{
  "model": "masked image model",
  "dataset": "cartoon faces",
  "train_examples": 101725,
  "image_size": 48,
  "crop_scale_min": 1,
  "horizontal_flip": false,
  "method": "mae",
  "mask_ratio": 0.5,
  "loss": "mse",
  "encoder_arch": "vit",
  "encoder_norm": "rmsnorm",
  "encoder_norm_position": "pre",
  "encoder_activation": "gelu",
  "encoder_mlp_ratio": 4,
  "encoder_head_dim": 64,
  "encoder_fused_qkv": true,
  "encoder_bias": "none",
  "encoder_qk_norm": true,
  "encoder_layer_scale_init": 0.1,
  "encoder_parallel_block": false,
  "encoder_inner_norm": false,
  "encoder_patch_size": [4, 4],
  "encoder_layers": 8,
  "encoder_width": 256,
  "encoder_positions": "learned",
  "decoder_width": 128,
  "norm_pix_loss": true,
  "decoder_layers": 6,
  "init": "kaiming_normal",
  "residual_init": "none",
  "optimizer": "soap",
  "beta2": 0.99,
  "learning_rate": 0.0034,
  "beta1": 0.95,
  "shampoo_beta": 0.95,
  "eps": 1e-08,
  "precondition_frequency": 10,
  "max_precond_dim": 1024,
  "one_sided": false,
  "adamw_lr_other_params": 0.0015,
  "ema_decay": 0.995,
  "max_steps": 16700,
  "batch_size": 128,
  "epochs": 21.0,
  "lr_schedule": "step",
  "warmup_steps": 330,
  "weight_decay": 0.2,
  "adamw_weight_decay_other_params": 0.01
}
Rows from block 3 of the decoder, named by matrix and row number. Rows with one number belong to one attention dimension. Each number is 500 + 50 x the weight over its row's rms, rounded and kept within 0 to 999. All counts start at 0. Numbers have three digits each. After the name is the row's rms in percent of the matrix's.
# q: attention query, key and value (stacked) (decoder.3.attn.qkv.weight, 384x128, the q third), inputs 0-127
# k: attention query, key and value (stacked) (decoder.3.attn.qkv.weight, 384x128, the k third), inputs 0-127
q.100 079:443582500484518522451473488461396473454592455526587509477472546517569525488536558585509595574408518483487475472502483557491528566490516524522475616524521457433519502538460519422442512471494538497473440447556554531510487501574439529449494478510523489489527533473398496496496605488391541484542478496506470494458520479570525543471542599424425504506419368495618520407373432559539532475523
k.100 094:366559562536540493419440458565483453499485520510405497478526542452497547513471506489484451503400524416518635481582479479463445476530495360493581527508549551535484450515560554378540532466449418440423395506612519533462537442417555466577444465487474484547446563502525559461512489527550480515502524457525518471480550501518518434475556483536556501570500514425474545520545472434555527479559
q.101 081:475523509495565546577563462603413511545464579535528527491550472503433510523471481431389572572516562499539454561412510489587456496515447458501505522431471499429456433471379431551520474521518512540434548430426486442604455490531468574509504497462647570575519513440532515548547568579505584539491507517446544545465569577575494487511524500559535478439529480486535500463476547434529452464532
k.101 092:482550460494517488513493497553509419555463534508567519523485562436526485563507448518460542636542683520476465453473558553487484429553530480432462461512571555537540444541465458479403465512431492558517516483476456578477605492480577580536549530567460477583511483361449484530486475448476480512562507490510492479516614498531572561593549560550450530473466459492502476522546448467437392508524
q.102 130:503487489505451475550440456541494564527475534480474475380464497522558525464438589487549395577486491486505599520574564469514512480517521522437594460406466460494606451552456479518501559413550511511530615465590480533465538497554562482475539497445524568456537449453448500513499570478440521491475493484463372549497455491482422472451498467527507371416478477600472553592519467389507448492497
k.102 111:461546440552449561481541530497461482523539443465393484522526540561506503486448523511541456450478503482561497459478569521601504419449485495481530438491469551367450499511495521480556615529544519482516712401491550518519605489519470625558526399474490567539506452514537523456473508465515489510514455516551476386427514512475476531533466569523464529530455562582565526471518556489464573462507
q.103 072:458462493493495399535449521534375561450561576580448541528497509464469461493503451543492529537440408593503460490448453595629484444477535504446507480411587466483553489489502536561535488451613594514449501508492514418588412540506507498529532503475453493436552520495528592493525469484543496531440437508446393461575535471613459469488567561430416505477486477534540456488558485447506482510444
k.103 094:407495451480510474444550553431515436401436496493524539527448502496532473543505450494441491560470297604545512530452459538524517500468455514474504519530592526506479456524486503427548492431454511614484553430580578436477505548505475491534491408496398491522565576504457541484479519526463546551455460449435373477582494481474488540511482475592501441503422534475472493535578485532433534495582
q.104 070:464472518548505489475498476594520490490536527479612522509511559429515610429511601565476571427483515460455511478475463530469539636471435613481511521616546510471522561509503526475497436476486427537484578486432527530499499456554456517472562441462503572527484496428579452492520465479484592474531569503477531516468513573528473456526441362486529398522460587557398426581528476570466503510496
k.104 086:413388487567589538570536483517421478504538495512437483492541449577441447527468429583465503471564551412488383560514409503513568558560566525537445446532510496441442560483491467450450492501486601497512626460559471533420459482444425482520526495582468495518418487467457489405494539539495492468585456458554593567427543529490497464488451518492514492473590514484464561447427476491504492573480
q.105 071:522532565494458431453480501527461561506504473507459491486487555495552482417467465473539484532408471504403467528427492560550565426481413514468527507457420559592498527529517487492411496430490619507469489536408492453574475496487529523425526492547483522463604510490419493436499557429527485455552419572595452575565480505559530472551526409533533498461678538464446419521497480440445508556530
k.105 078:544523614583570564525431496533493456476549512536532493462543598437487565565482433508560431549496472390445379523469546533469486465536537539452517551444522506447462533469512445482507483484454588415573577517467517529468445459460481548528527556473492481382520482540421445443469535456515567565586502577571531603531503570519581531472463499590499447494492563522547517520484527520467507369509
q.106 088:533520517494485438522417513403575602475493367534522493493442517474524428470516458510508522573473486561414481486460411509460520571500522473492479537457471555521522427431499535491469523535559568421459466516481517496551520499415441472490535412562544454447501517478506523595491645449464525533531546443482401451494466529525437531665509426516461460520562574503561531495474557493606447462555
k.106 103:556465472561528448554545489517513472447518509494585528436490495466518537475428439475536439447520462592513533520579459496509503577472500554505459640464529503493481525615448406524582549498472565351372458434471507557483520510452588509512507468442528518492627563425492485415458495547439499426409480533520434535513473516453514461426431530547498450495483545567453537567490460539497526455544
q.107 081:502531494590631457530455445518530532507378513484438536471529508488557460549486510449521501550509499527461588511508561545520513533552504456553475556516524528492505480491503518463507511510563603492547512513529445399519546402482520443544580566414632506570502586467558533550559543497468499510505501485537513566506426580479490399467567547490540402425529455513412444526505498376527496364521
k.107 118:534575643655458498503423523462426539519531491443492492521526481604494527553468490473526477584448491486370469537525565525554526557556541502531530490406550494438518590556526460521470448471504459475591554476502470443563533579518556559463559515520503507482511547467545590479477509552551551462519419591596499530480426413504518538394531481473441533489422501515601484481527515523500515488549
q.108 090:521470477529501464504489439520513457598526465466483469483553602517516498458475534522485425472525542488521522447421546511512543577500519581492383506575529510469532553556440491477447558443565314520528466512541565542562492531521423494470519515560477554569493552507503437516514489501406542452525494490499503488385560492523531509472433513478508366453422568555451477505342439498540480517613
k.108 090:518453540528520527472468445511441536502430498539359455441533457526482522529516451626515514468505649535562482487443603491489502489469525513394519423549404578544481491514606431547438523491511505513438414400510496457515483532497546546514520478481425487445501461529515507532425549495523520476606472472416463480478476484532443464485498438436406479454592521499524608504451488442436603516486